Rows from block 3 of a small masked spectrogram model, named by matrix and row number. Rows with one number belong to one neuron. Each number is 128 + 24 x the weight over its row's rms, rounded and kept within 0 to 255. All counts start at 0. Numbers have three digits each. After the name is the row's rms in percent of the matrix's.
After each neuron's rows are labels from the 100 clips, of 14976, where the neuron reaches its largest size: "peak in band" is the frequency band that holds the peak; "top examples" is what is common among them. Only what is clearly more common there than usual is listed. The data: phrases spoken by 400 fixed synthetic voices.
# u: gMLP up (value half) (model.blocks.3.mixer.u.weight, 576x192), inputs 0-95
# v: gMLP up (gate half) (model.blocks.3.mixer.v.weight, 576x192), inputs 0-95
# out: gMLP down (model.blocks.3.mixer.out.weight, 192x576, transposed), outputs 0-95

u.268 091:147158121114066120106137144100115140119164118140134133146180109103148121138161186119114158103107119093128140136119100111124118150145075106139134165149118166093126124123123123147100124104089129128147122124102125159148112124162166158125165148107094140158111117128123101162163154104125118137
v.268 101:129119095135175118145107144176100128146102095096147109127139121073134130117096120159139123101118132098075140125101109135147139152165075115132093139117096090182133120130103132108125144123108173116156113120168109126137153170144123107148168190111097143131135115085120140098122137141120129123
out.268 095:130128175111015144132122121142121129119178144083127145082130116163103123118178156117151123116139125132179110142135127128166120104107156110140130122145126167154101141132175149124156124182100119134147124142088160113149075133159145101123078118116101130117110126159104106133125106117123123115
peak in band: 0 to 250 Hz
top examples: thin (high-pass); mains hum

u.143 104:109139128136134128133138137092112140124068135118149128117165061176146107158111120089219123119107178156100116080117100082082123149121120085105117129126179145161110107149102158133126151118119133117158115119142122132149148128101135121106138131136139070135117142073097125141119165154142191134
v.143 110:137162080147123125099127105121128130132081149126134117132119139167115125099153135152164150152135077126113130128126123110088139100133146121177126130142118113066104123112080166151125129120092108131117100110097146099106148168149136127139093093127158134091124110108130120118119087127153121126
out.143 115:147120126091117149166112119140133114112115159119095128136071152100119083111113149144149138072123093121152109114141121123158087145139093123073086171108146146116160103120151098119127113082101143153098110153077116132158117138182128171108127143155165128164126144153162129141152124156123112137
peak in band: 4000 to 8000 Hz
top examples: reverberation

u.496 137:162174117087125141129175149119165125132105106131063108171158133083086137112110200097126153125144129093154112126137099153128145128109147120106122140104170121135137107111140120137140108101111122144078073090094100132120087150133127117092142117144101158170125161105141114138159135122130123151
v.496 119:081132078106141124121129120081093128165107180118147155150089132128134102117137122103142198130150116111142127149100154127123130117141115099091155133124087152094116139146172116110139110162126146081120144120135125108118145146094136148155134131116104112114163127160109127123131139105070135111
out.496 115:186157136127111114113145112117145110101087150101126131099207137106086093134082175145143129178118157130158123117137115172108102132125185148130111138120141110151172112101112145139109127076135149168078152119138149133074134129122125114130134110134140154158115162117113120121156145121147114126
peak in band: 4000 to 8000 Hz
top examples: reverberation; /ð/

u.516 101:111153111114085160113103149188107136140157088157171111104133166102107118121167103131133150127178141138145118099134125089148113118117085131127147093162167098139149115119128137129113151157101127094115147149145163137134157181158112123140093087091153087137125136130140125143100126133126148145
v.516 084:083086108153154110163152108160118143148114157078156092115095130150169122145101119155132156135136124110098114149099108121108103077164101121141121145115096095176111127125116124143149105133115140113155086144142117104129118144122144122163136138139144116167152142117110122134155159176116120068
out.516 090:174134135105099164151106113188132134109100106158162144126131124119156148134150073125126103089127140152165110153134134126166124118127124127165150136159137131152145126141129172127129136075126152166102146144137167139162175125139119128135113077113201100132127109119103112137078116117123118137
peak in band: 500 to 1000 Hz
top examples: mains hum

u.369 080:111121170099133122157115110093149128146158096124126086151109140064139129095188080119123140112132122156093152131133127129129114137116100120085137099101093131133141131116167125131105143135175119129125120129112111125170135103197159145093111112106155139106144109108091183109136142121129116135
v.369 096:174155155103125100152074111135132140134096159124099087151122074144163112125084115110112146104133087124121139162117103167131119159089107123134114103136100130106095112144093121098138139162127113112089110157109115145173114121176135171150116176109176148110135135156195126114141149150125140144
out.369 076:139120174087123125115125112153132135124068163145127126121064127142198152146138163118126136083102154154132142129138160111154140164114168093084080128093126122140125119152149133152120118224108119110140136142131106085171156102143121172161129117098115126162128143124121123098159109145123152111
peak in band: 500 to 1000 Hz; 250 to 500 Hz
top examples: child-like voice

u.4 096:142124111106117117109110152114142137150105115141165112143128123127114060127109116100146109140120163121133129113104142085118136170158103104148127102140130138114143127159092136127116088135154137099105103179124142109106152109152142100140121133131163112100138149100096139127108140159132126156
v.4 096:161104101149159131147116150115133118150089143121155104115170057157158148092137085144124125108164138118147109125124118140091110112125146098140156116127115099131116125109123104137161146166100163121127107133151099094114115190124181131136156096064127094142160145093147106134135123130124077101
out.4 130:138119116175142130127156122130134137134139134125111172102149116152124167118142147119147165111130088145108135140125124129138109146088136126091115147108119129171135131125187183122138104160097138194135119114141101176134139123100146156121127077087109135169092118122171123131103099154146143096
peak in band: 500 to 1000 Hz; 1000 to 2000 Hz
top examples: child-like voice

u.178 118:122145141137120081091144140180122129133169094136121127157146119125144141138128134157155146133138059129166148100096141102088138149156151134119161157132124111168136149110051093138140110179145089172169123132112159093117191106113124109133127144105152141140123162156121109136155099117116182128
v.178 095:157149118136143137109150148125130089124135109106138154123176190117105101110133124098136124128132130111101105110126087133106180127140147123156152133115142100130189137060111137142116121174136120113175124081153109114136128136125159083153133126142116138144136122112077095151134110083147096112
out.178 109:115122113090122122090153147155120114138124139141088133142129115147143145132078124193142127123122114172133118138106131146120100113102117180075071163129113090129144144155129067114121160070148114136116145121089116123101140125136141157077109113100180140122129102151159151124126172156136119116
peak in band: 2000 to 4000 Hz
top examples: deep voice; /p/

u.396 088:118141123124159136124128116117148139157100146107160100120115121139130117121144066120113156095141169138117112131134128119132119122116123097134123148085091084139166149152113105116099154111159156106157123101138105073117139110162130169130112135140163101100143128094098140078128121130128122129
v.396 103:119147135160127114175094129082143154144124144147143115119148120141109106098054119142120154106131157138148145171132105109074117163134134077153195151090128117135125127104118098139126122163124183131106098101110138125109135124143118145117111128163163180126160141129144108122141165128132120137
out.396 119:099102129111129138091131124135143129133125124096094159109135100117129092131114078128143140153131146091123145135141126180145094108137131093126137104119153095102157170142146132152116139143099091129162125102152141188184131125123142147136120110149100127154111090124144109139134113117135157117
peak in band: 500 to 1000 Hz
top examples: child-like voice

u.40 098:122148179165127120115142161124132110115139171119094144117135120136135134140132115131145171155121119127150128114115131068099130114117189144142186172139156157126145147093129111149120078109106064182135140130119128134118107127146128109125111113136118130166120152153139072130123078166097121082
v.40 096:111090154121139135113147152132141101133113120143107109140106182149174166130128118136094152116092112148126132110123168115158196081118143100158138169143112101148104167126138154093128122148149154149158130152168147094119127113153113110178107133122134102145178107138064114133130147100105124114
out.40 094:129152149101129110167112145091140106113132043091129148119102140108122168114141102114142096138129142091132118166085104165035133105154117132149167113148075117081112130175131147112117156135129126093129120128136134110133101121120133098090148132149133159100150120131117126135153147070168128147
peak in band: 0 to 250 Hz
top examples: child-like voice; thin (high-pass)

u.102 089:144120101131045119108120163126131134129173108147102110148162142107129142164128190156099130096114136103102144160134107076161125131136160100132131110131142144158138122088141121141111122150124102161130125149127144167159134108138144141133156133113102163124114104187144128140167136092117155102
v.102 103:127081100123150137126113134157134149126095141085104116143153111143148089148102127163134128091124078129129135167096119120130097126146144125085108137121108095173114143155124145095132129074123173125145077132160120131164148138151104165138144167128117075159150110123080139097125178140150125133
out.102 096:147142135128054127089112134161120103112139162124136137126120138101124133135180183094143088097156170097162108095154138133098152121121117122142117104149155141123115087102140115137149155186102124102098138136115159124149140155125161142120094132113098105115134150124139089153105174104108141166
peak in band: 0 to 250 Hz
top examples: reverberation; clipping

u.415 073:109138128112126111112221118090187148144117125124086108163134145136114146122126173122141156128139099147132081154125122133131142100126132093152132155144161125129135132145131152118100098100168121111138097135095123097114129159176162130072120073133158128131135110080104111146136137153089152091
v.415 091:155118131110145104166152137124141159091117174174149134156122176143166142137135177125100171119113103117102108148134148108131108137147117108126114141129097072153132122118124122092121109090139151169148136135105113118143158117144139155144111168108117106140119096107089116143119142134062093131
out.415 088:132145113148134078142126153113125138132157124113162165104118136117078128129138152142076146141131131065186127116122118142100102110122129120160110087127132119121071175139133125143138105154096103137147087133142174143083154115107124096079115136117116120144133117144133139134144169116137124132
peak in band: 250 to 500 Hz
top examples: mains hum

u.48 095:117143160139116148156128141116103137139159117120105111163113157114165164141144081134128178114151079125124145162153157107142090114123083133099127139128117182202094129110105081125109134116109124154167132130110134143119143165149150118125118130123097143139116161143092126140063115137132139129
v.48 095:137133173074136145089120149077115117150163132121156133117119138094108149146143102125220147118155154162111158105122135087115073131107113123081131101130168091104105129140133167133096148090145154107126126161137139103097162175113193085094132101119095093090127123120122110112078137093123122105
out.48 099:186149067151109143155090113112105132116150117115110115114132129139115155142153134129171136129148157209152109099148100137156115138132137146151152158136135109126140128106144119138120104165131139158122153109136111168139123145147124125166131109152126087142073123132158127117130138113118120121
peak in band: 0 to 250 Hz
top examples: thin (high-pass); clipping

u.442 090:151155137122138093154133121106171130119128114111146115136113106172123083137152095166121096124132163131142132111138102095157132153145139112139144153111120104147159106120129122142154137121146141164115147107120127085140180146138124089087124136130106099084131129113097122107110151136155115157
v.442 081:113152116120101159146142091156149111094106123169157098128115165113137115092158098074119128114129081134120172172122105159141164170126126139115164124113156143131127110152153147100125148119138122193154157153122156167108156111127104151097096134146167070129112157120170131143119131111126129123
out.442 088:126149145110112188161128114119123137120071135113159106106144111169105082142137157144139132141121159151146118180147126134168123127160145126120152151153113161178093127124135132124149093119133140107126159118146134145107094123125110062066135125101117142137109134180135112127121138126126122118
peak in band: 500 to 1000 Hz; 1000 to 2000 Hz
top examples: mains hum

u.511 118:182132129151111110125069142085150139083069118103202138131159097138139095128091113125138140149133118162117117117149095147170132132114107138120121120134153119114130148148138143156149155106115140099083097100130136158143122117127133118145148135138112132163127090069079097151155132114132120166
v.511 112:119111135088124138073132109168125136152175139122105160155110139101111096108123101129153162129157069132100123165115164102181123129126151153097146124112149132176144170156139111135142135139118149094123117147119104127130119150123134124134109126128132081101128146133189098196132152086126131088
out.511 114:129157144183133139131103146129136116119122157124119138119148142153159113153148072164123131126121169148112135103128132100130122097140113139129156087156160160102112124145107123137102144123108166121101109139116159128127170125103146088147166158141149131125116130056093140113116124146134122143
peak in band: 2000 to 4000 Hz
top examples: /k/

u.202 099:131125118143145155133161118122125131167159128115091177141108140177122108118128138102134160128145080139118134142139130116079141085149138120155127170103109120123139100144169148160105141094141169176113115129116118143109118175130168109116127100131152134107178135061100151166121174135142110110
v.202 102:150134127131105128160127137151135194140132148141104109147119120130074105137117130119174136142159153115135137137157118125100081121133136099136144146117150167111151109167145104121128143106159084130119100139139132179102102121162114142158065136139136181150096118165152142169103130120128134112
out.202 113:140144122137118113111112130106121129119120192110103124099132154124135149130142140170137119116105166060131125145131136131134066136154136120132141168125117181134120123165128130120162149147108136083127117119136140138081127135129130130168116141161149162135145059132122150133107131108115126092
peak in band: 0 to 250 Hz; 250 to 500 Hz
top examples: mains hum; thin (high-pass)

u.303 095:128118121135085159162115111136108118137138099134161156118148145103146105121150151132103143130146126113157090170115148116140133125143160145154121137177123171135125120105127101131166104126116113109127150152153173141116119137137120140109119137115112103156071134155141088146129123144126143105
v.303 111:134138100158169102144159123166130129159081147113138126150117132152121101096130141159133112133151075117119082133121107120158155143150110118147115132123101089117163154127091102133083141175117136169123097107125100110150115172130150117126147150083114081162150117083127090089102140133132181129
out.303 103:105113145123094142194140132105113134139070144116189144122164114130122129134166103155133168107128102155126110177116143156155160150115158114154136155181136125139143131104133127138125131147118146135163135150159167155119108134129108116140140161113109134105092101151126123163134097130103109085
peak in band: 0 to 250 Hz
top examples: pink noise

u.411 092:104090110161162177088136139087167124173117142100107137121083130125134130109117107110086123113134187136115128140136127118148139083137130135134084138134118115149135105146146138124149156147188163149137114115133099070082076116166142142122135125156167127152123132073094157119133128141144132113
v.411 101:147050126141116137155135155113134100131174116146102135124148100150120099130143135131134126089155132160166116155146163084129079129127128104116100133113118160130103088088104162112114151122143147110109117097077123113124135117146145128140107162143108154210145143129141100117122130130098161069
out.411 130:089078192128132138130086129121122109144147087123109138146173086171135122135117089139115133108120146135138112173128095120135129107149111179103097143138132101100067112114191170109108140135161103153114132135142150113134122135155137072142111193085147146163113092111135103112106103117140129109
peak in band: 1000 to 2000 Hz
top examples: high voice

u.294 107:095136083129107131145123120156166129113186139122126132145142112085093113074128168071183123135165134114130121166138138104120136142145136128092146129118124122124118182160169149152134072110133151132071106139161139086091082126165126179125149096135121164123144110112142126123143135149117150124
v.294 095:145111105182113101183115131120122123113116112163089093159115089181106141097170143108065131098106120088099122180132108155106112147084169129163168138138134121142165164115108117120115102128140122114095138160148110146151160111065138154097123111098156144129171142091167127129140161183106140119
out.294 088:120111115123089128146076109139105109123112147117093042114115141096142153113132176076127127151124115128110139114137147145115152174093094163130137122118143125153148122130166043143103141127135120122094146127112126165136154134146126138093150169121162147125135126086164111054144099170109093120
peak in band: 4000 to 8000 Hz
top examples: mains hum

u.322 114:114125093125125104162154138131150148169139148080120108134121162088118151177106120116128123139118130151127160151098138091150135103138093096136153113171091123131136171175118170122118112123174126182132089145136149095115103104095108136168116142138159126097142125080103133120114123140145129150
v.322 107:133122072125134155077108145121100096120112128183123153159142124171111110158140137137088151134120111137094080119165126148092115145107085159112111123115168131090115115096151176115081105110076115113105166115110117161173124104178121134108141129136147170116116140142129121161127123112105132166
out.322 124:108128131089100136158096141174148143151105117142153132127160159086113097167111066145121121145123128139148159157116146105144122126128145121158134084163126135131137130146099111124103120076181119109141114137161167097125108094125114099131109198140141123137164123119111172152125159138131126146
peak in band: 500 to 1000 Hz
top examples: reverberation; child-like voice

u.208 086:084126101166135135116222148095134126121115088145122127168123105139104101101104173118082168086139152123128158157127103147146154110135140103124141168123157132123159116117141116110120116092165102152113101106105124163120118108109160127107156113108090167131142124096162162195120140128140152129
v.208 096:127100136149125114096108130156109118126125138150118077160142102148137143168127152096151135092149096150155170068142141074110098147107128145078088141131135118155117133161132150166120146109130134112144127141119154079121122119131125123147118121120154110123127120090181088094142099167162140114
out.208 097:159124131123114140099133099144142127126118139136133124155119151116134205141133155134117175102149086133134163093127138109112137121111120155126061138131137137093127144139137130174136125166149102127157113138089131103112152114131149159078098179104122102143143107082141144125160098150139177157
peak in band: 2000 to 4000 Hz
top examples: child-like voice

u.0 122:132112094091123135157176119134141124149120113112111092135147109101125154098140141071129190151157145091135136156118111105123156130130169095131149138121139101107131147118143134123159091135152123170130129114143131082095102123108124139113137153139140110117149125151131087186104112118102163138
v.0 108:080103174090135137157167158109096115128127130135152135123161101107154124111140151098145153144096158144140145102110100124178099086121122112151178151120167107122121108117203143126119139120140131135127134138157135105119151155091132087103126134135128113107154086114084089143164070187101134128
out.0 112:124161183143133102105100144115135141160142155164139139148149102096132121155173190102140109153147099101164139117131162163134145126101143085107115062129113143119135138147155135122127118163110136157153137148133133119129082113130137077106101178137161103128111164120073160105136115111124128172
peak in band: 500 to 1000 Hz
top examples: child-like voice

u.14 114:153150100097137125097173165110100130128133161121135148142155084178132123137113126089172118137120177152107124148113145135104144151129135096088139114136174152127082112137146146136132130161140138095156103123126137165126101144129136128089129127127128132090130113139181087125172146128113132129
v.14 105:151134107132116125160137144150133115083124145153129118123151101124140096118160174135116067101105099137099113153140150131118134129146150129103173138124136139137102108110138112119142136127158095154113112131090147117139142112099158136112115138105136126129147140164123090137132139084134127158
out.14 118:184134128135111086113127137138134128116131172097095174125172143111172093163115134153128127167137133177129108097130075107157098125155142154147121146104151142177082144123134103109115143106108149142110113092131133137146134151144115152122132130129132093133077123123135136107091177147131140140
peak in band: 4000 to 8000 Hz
top examples: reverberation; /ʃ/

u.21 093:148144127155116122149104121096127124121143138106146116146131098117119148135158107084124102120106099119133104181106131099093072157141114165164147078135093110082137154135106080125126101193138162152103114161142108138175086131168094118107092128163109123153131105139096101096144144146160099136
v.21 097:132119109099140136111130121132113136139094144126137162121145135095143138085104141165130159179169181111151127118126113117119143147088119084127098112110116143131133143144144152118140123065145100114130129089159130089119133136154125094207103148101118128140107139127154122138166112157101209124
out.21 118:167090122107117136164104120113127141136175070140101122138114135119165169107104116143142103124180118153153120118131119129143105139154076120185063142098126129144139122124158132089117154102173136100120150098105138156131105109147138088166114108120102129093112114139152124092141149112117131127
peak in band: 500 to 1000 Hz
top examples: child-like voice; wide pitch range

u.46 097:109115130127134106100110159148114142154138130118137135134175096110078134112063178129152173125164139110135114160126121120100153099134149112154141158127147168117127124083126158154132103119111097092141089109154120106086110132136124116094113136135133168152135128167164114111129127163071116113
v.46 118:120143089119159119092147131074136131150113121113148177119091122107150156125158164103091107097110135193085137112145110142083146095100117138157103123136086124115113141098137124181119173157119169122115141154112117115119160142144170091108154125101110115139137146096088177111105179102162123149
out.46 090:142116117161127118076115155116150140132159140115116071129132143136143105116158150116119143083131121099144136130140113147145078144121103163117139157128117133123124145167187132138139124148120139198080092091130146114124125152124160116125130179111148101101107110104112105064134087113127156096
peak in band: 0 to 250 Hz
top examples: mains hum

u.471 071:140140102140149112102093131136147130130162115142117113187122130127120082136098150161125099119110177149136120123160111131144131153142129111136118158127127117127154122142126113144101102158132132163106125105120113131123063100198111132143139099134109169104127130087121140081151173153133121133
v.471 082:120104165141168143119146165146105121117081131097147147142131135158144100164129149164161090132128106114152126114129141114108082143118110103130116125130146098108112122124081121133122130113072143099127087120155135089121139196142082141166149161093116090146126200128137080091145130138085157128
out.471 066:153097143128172141149132134140135110115125083143067122158063128134153104121124129108141101108114097122101137116124118121117123135139158106093108107098134121143121116141113103139118136184145154093106116189063081131148092129104130117099133132077123121124160143118126109133144097131146150146
peak in band: 250 to 500 Hz
top examples: quiet level; deep voice; rumble; pink noise

u.28 094:110134055156151141135125077081101126099143113114151129109121124136111160124119125091145123116168208159127112142126115067105108168134133081127115143138153131114159137158144164170131140170135138121110140130197120097103110147137091094149140132157127111138142123115170174120132177113141132114
v.28 091:115107156065146133122128129106082121145102149156127117135118113157104136147097139134141143137125168151124121130161110080107114148083174087109140156119127156104110153120134135125115136113136125120116132144134127138092166126111102126149128149131132138126139124139111122145122120161113183105
out.28 101:100105113139167148072116126132120118121162131128121097156103144122127158132124139131175165096112147160135125121132123102148142134129152111155160139121118133140126127086145142146122153151064096147123129150164090125091162127129132124136124215158088128168153145173135137108153097145118142122
peak in band: 2000 to 4000 Hz; 500 to 1000 Hz
top examples: reverberation

u.220 090:118123075147126136180136158135111139101159142132142180107138113139160154152110077105110122128144142148158130093120138142082128135145143097116157106153116127146101128171123129145110139173084125173124114150170124123134123152124102087152101107119110087158120106111152106144120135113130133112
v.220 084:110128129089128070133132109124157133127100099171187151116143113117107127179086148117114087167100162167150144104107146154124102167122113127114094154152127118149113121117089126160116082136114147148122112119127144111133147131129153101100139127100137142107122087138151102122169133137107139107
out.220 112:104117106112131097176168121115138127135116087119126075142115156101141129149126086101162075120113117166142127141131118138146096124117129127179135135147119123162105107201094089147095117116115134158127127139119130121149162130132119087129148111148146153128145120085108121147128116108108095113
peak in band: 0 to 250 Hz; 250 to 500 Hz
top examples: low voice

u.104 092:108147083103137149130160114075113116132096056165139115125126125139083159109096153080137146127140166149108119151129121120151171139101154131121176164134168151083159118156122167125115141126142118119098135103120119135125108175114095099119124123148161113102139126130153110132101151127082135163
v.104 094:120141144089130158120165144120133114126136101156115135122135134079106144086118118130106117154136146142157117128168102106102097137072139096118165142142125124092147110143165131145082150140117125120114157115110137143099104116162105114140135095111115133137138112123131085163150090084142153109
out.104 091:134133136181166129088120116130127127113167090127181091107086106152089163123155099114113191126124151093142120126127102103131177106141128104169164115115112122116124149093119116130147161180091090126133137127131071120143141146128122097120150157106080123138117148132119134111142113117132126121
peak in band: 2000 to 4000 Hz
top examples: reverberation; quiet level

u.350 098:114132132121148113127123123158154122153140153134167131154103106116129096113129117121132102126115165140126117082110111103145110148169100083122144141116128132124140102144089138118091121095141134100100104117108116106145143085133145148087139075151139145122160136083083155081094119154134157154
v.350 093:151123083138128122142130158073146111104094141093142128152127087134150112166136119163131088159154108135127121188106119099103084117140108084123113141144114116126129111114138118119125163058129143106141082127114143122143138200137101146119138142072110157127143117129164125100133160145109126116
out.350 097:166133137121162120097154142134136131121142121158102164139122137150124134114122073137133127106083115121088126133111140115110114138106158125112106148113130144168156148149136162101115136132152196133098109171143100158113131117096130114101164077061123145131131071128110123127158072157125144126
peak in band: 4000 to 8000 Hz
top examples: /f/

u.246 095:109098118159143143128142111126142126154104116093112147119103115111100139128116108066116148086112183149141131139137136089151168123119133134130097128130103102165125132133142124127105153125139137123082098135103121079138073131170133131075117073163187139133131164115121194104080119163162143140
v.246 099:118132128123147143145149166125153146149168126131161186123150140139138116117073145147120151139111159123137123140132161142142117202134102074131134122119096106148117074132118151138118103094088108129127142095156169098130104118136117127106143101122105125139120092096184123143102094138073138151
out.246 104:131152165151155153139150147145143114121151075160152166148110115106110120142094122106099135074131140100169122148140113149146108162160121141105110112133144144159093100102112135134139130116185097106075127159146132104137105128135153190090165111137155114114129136133130117144102159116150145069
peak in band: 2000 to 4000 Hz; 1000 to 2000 Hz
top examples: child-like voice

u.49 090:105109093159133108098128122107148122148131130144103136134173128117108174134093119149114159111127104088113069123127139073094129147102173083150119154152122140147163164179133115141105123162157135174126125137113116125101064155147112118141144160103143112140136135066146145160151132197123121127
v.49 092:141098114164127117091127131129116126129107127145129099147142116122119115172138129126120145139134133116151099103164133106084075155114145094105099151119123105140155149171086172135139129125125132143154139141095101115138107137192094169153124149084078097157093158122159103123148115164153099126
out.49 102:095133098171152132127127139159105120113119105139115161110087099163116168117165143154113135161136143155137134094118103112102100110114099113156044139114096142183063160130089142138127133135137128154170140157130099130117131134204119103148097122124128119153119131155127130116144170169139127125
peak in band: 0 to 250 Hz
top examples: mains hum; child-like voice; thin (high-pass)

u.336 101:103115159189139155125134115111092147171127081136115095138120124089138149114140121159169178119171149153113118174135128123127121133107088133142085132116137207156109125141114105138126103082141169136161114110171125163131136124129178129107117148125112089140161091154097132118089150133105127133
v.336 091:154104141162136098142122126117117169131150093108100151150142120094162162133116134143165150109120132110109107127151140098136097116112128094078115091125118165171096120168122151126151116106163124090176128161132157161127180102121089120116103120127114134136100134149133129175116129121122130067
out.336 102:176123067147141139148157135104140135123132081116134123142170163083131157143128162169158155153150066139116139145129149162096103141115134167141146108155134124171126123176164126125124115136124111185134131095100163100101125107121127126120100161114140131134147108130154133137109137158099119121
peak in band: 0 to 250 Hz; 250 to 500 Hz
top examples: mains hum; clipping

u.223 088:116144098154135128154115109163145135161129126105100102113116144118120168140105128122132125099164148147119126175135121071178137128156103110123127137129144148157126131142139147135138114102153142132094144111127106116119095147140079144089122097145118124104134152107117117137053110153138151170
v.223 082:171101124153124155112146138132146131121118123051177095165128144104140094119099110153160124119186090128148130109121134122133142121112098103119142106121104127124145120114100143147169151103102126121132106138104124148143105152142151137178099142077126080158106153130152132128125142106123143137
out.223 072:092139157124162089112142138123124149124141136090143121121135107101110106119198102097098107152118092077099121171113123123094138118116132107099104120115127153145125143137113160117122114125152143137113103142117119098119085118123123132119121138087151137123129101133105124162123120124144124133
peak in band: 1000 to 2000 Hz; 500 to 1000 Hz
top examples: /oʊ/

u.22 121:132114108176117169092114148127106116170159128118131166169109105131139120132136145084132151167128089122114134165156181145112086088166076126154114125109108173165106095127107134151110086131113134158135142164100130139078115109127145103170151144115106122134123130105107152170144127102126108120
v.22 133:161115111143117128065109142124117123170114114109129175151147101151070095122112156113168130183150118108124129165110151121141098122134075116151149119134132157148124104120106144135112115129125116125132153138137153130085100122115092112152155154106074138118097174140154134141073092083115157109
out.22 135:180139127112129195107078104097136150138143093084153178112127097166094143108098188096113153121129127164142137149141149123082133126110098115113122093131172133134164128106122156143136147113135121141122149127117117128155117151087097110117109139079127113117108140176116154102150108088120114172
peak in band: 0 to 250 Hz
top examples: mains hum

u.204 096:095098104121165186162087071125162150141160144126130122110083158111126087127138089108095092105118152108134117105132107133165106109169077133153127178149134157165146096146111142134123091093133165139147135149152105124141197145171139145148125089131120086138154131119092126093123137109104090120
v.204 091:119133110134123096128131130099133167121133106131157132114135156094129121157074104141098118152199133127085133144130163124120068081123137116116107082163122118134099156103118116153149127127138103094084132133095121153122139175112142128113117086137129136137123119119142164109145128110130101123
out.204 115:145131118140123150165077135190149138117114154134119172151115048148108093153124094145117119071129108153133101142119075152156169104118096116118132112118135116144096142127090121083136114135127129120137079129139115104133109112136139155128173145102114155109118138119124148155126116170125100137
peak in band: 2000 to 4000 Hz
top examples: /ɝ/

u.299 120:115142139153131187182130115154120131154110096131138098138110168120151159116137102103148165144181127109131121149157122115147125117102089141134119147126123130146152104102157105092134115110138154113093153132146136141124140131144105140112095121120140122113131190104128107087073135162109140130
v.299 092:119125115108139095061119128126111181129154147121133114155159111122152162117113148138160099122133077146111144111145136103128128142151079108122103092137130160138106135127142132170110128117098149114142111158151140126109171163122095117112083139099163103140107164121110119146114098148112131128
out.299 101:165125106124124165188129128133119140092122066143159104141137155106152156139131087117153154113143125157124127151149139134121073129118135144132164147150150135137140094111171101118129098120154109155090129122113165128106160144120106158111127172157093118174121162140143136136143067109100094156
peak in band: 1000 to 2000 Hz; 500 to 1000 Hz
top examples: child-like voice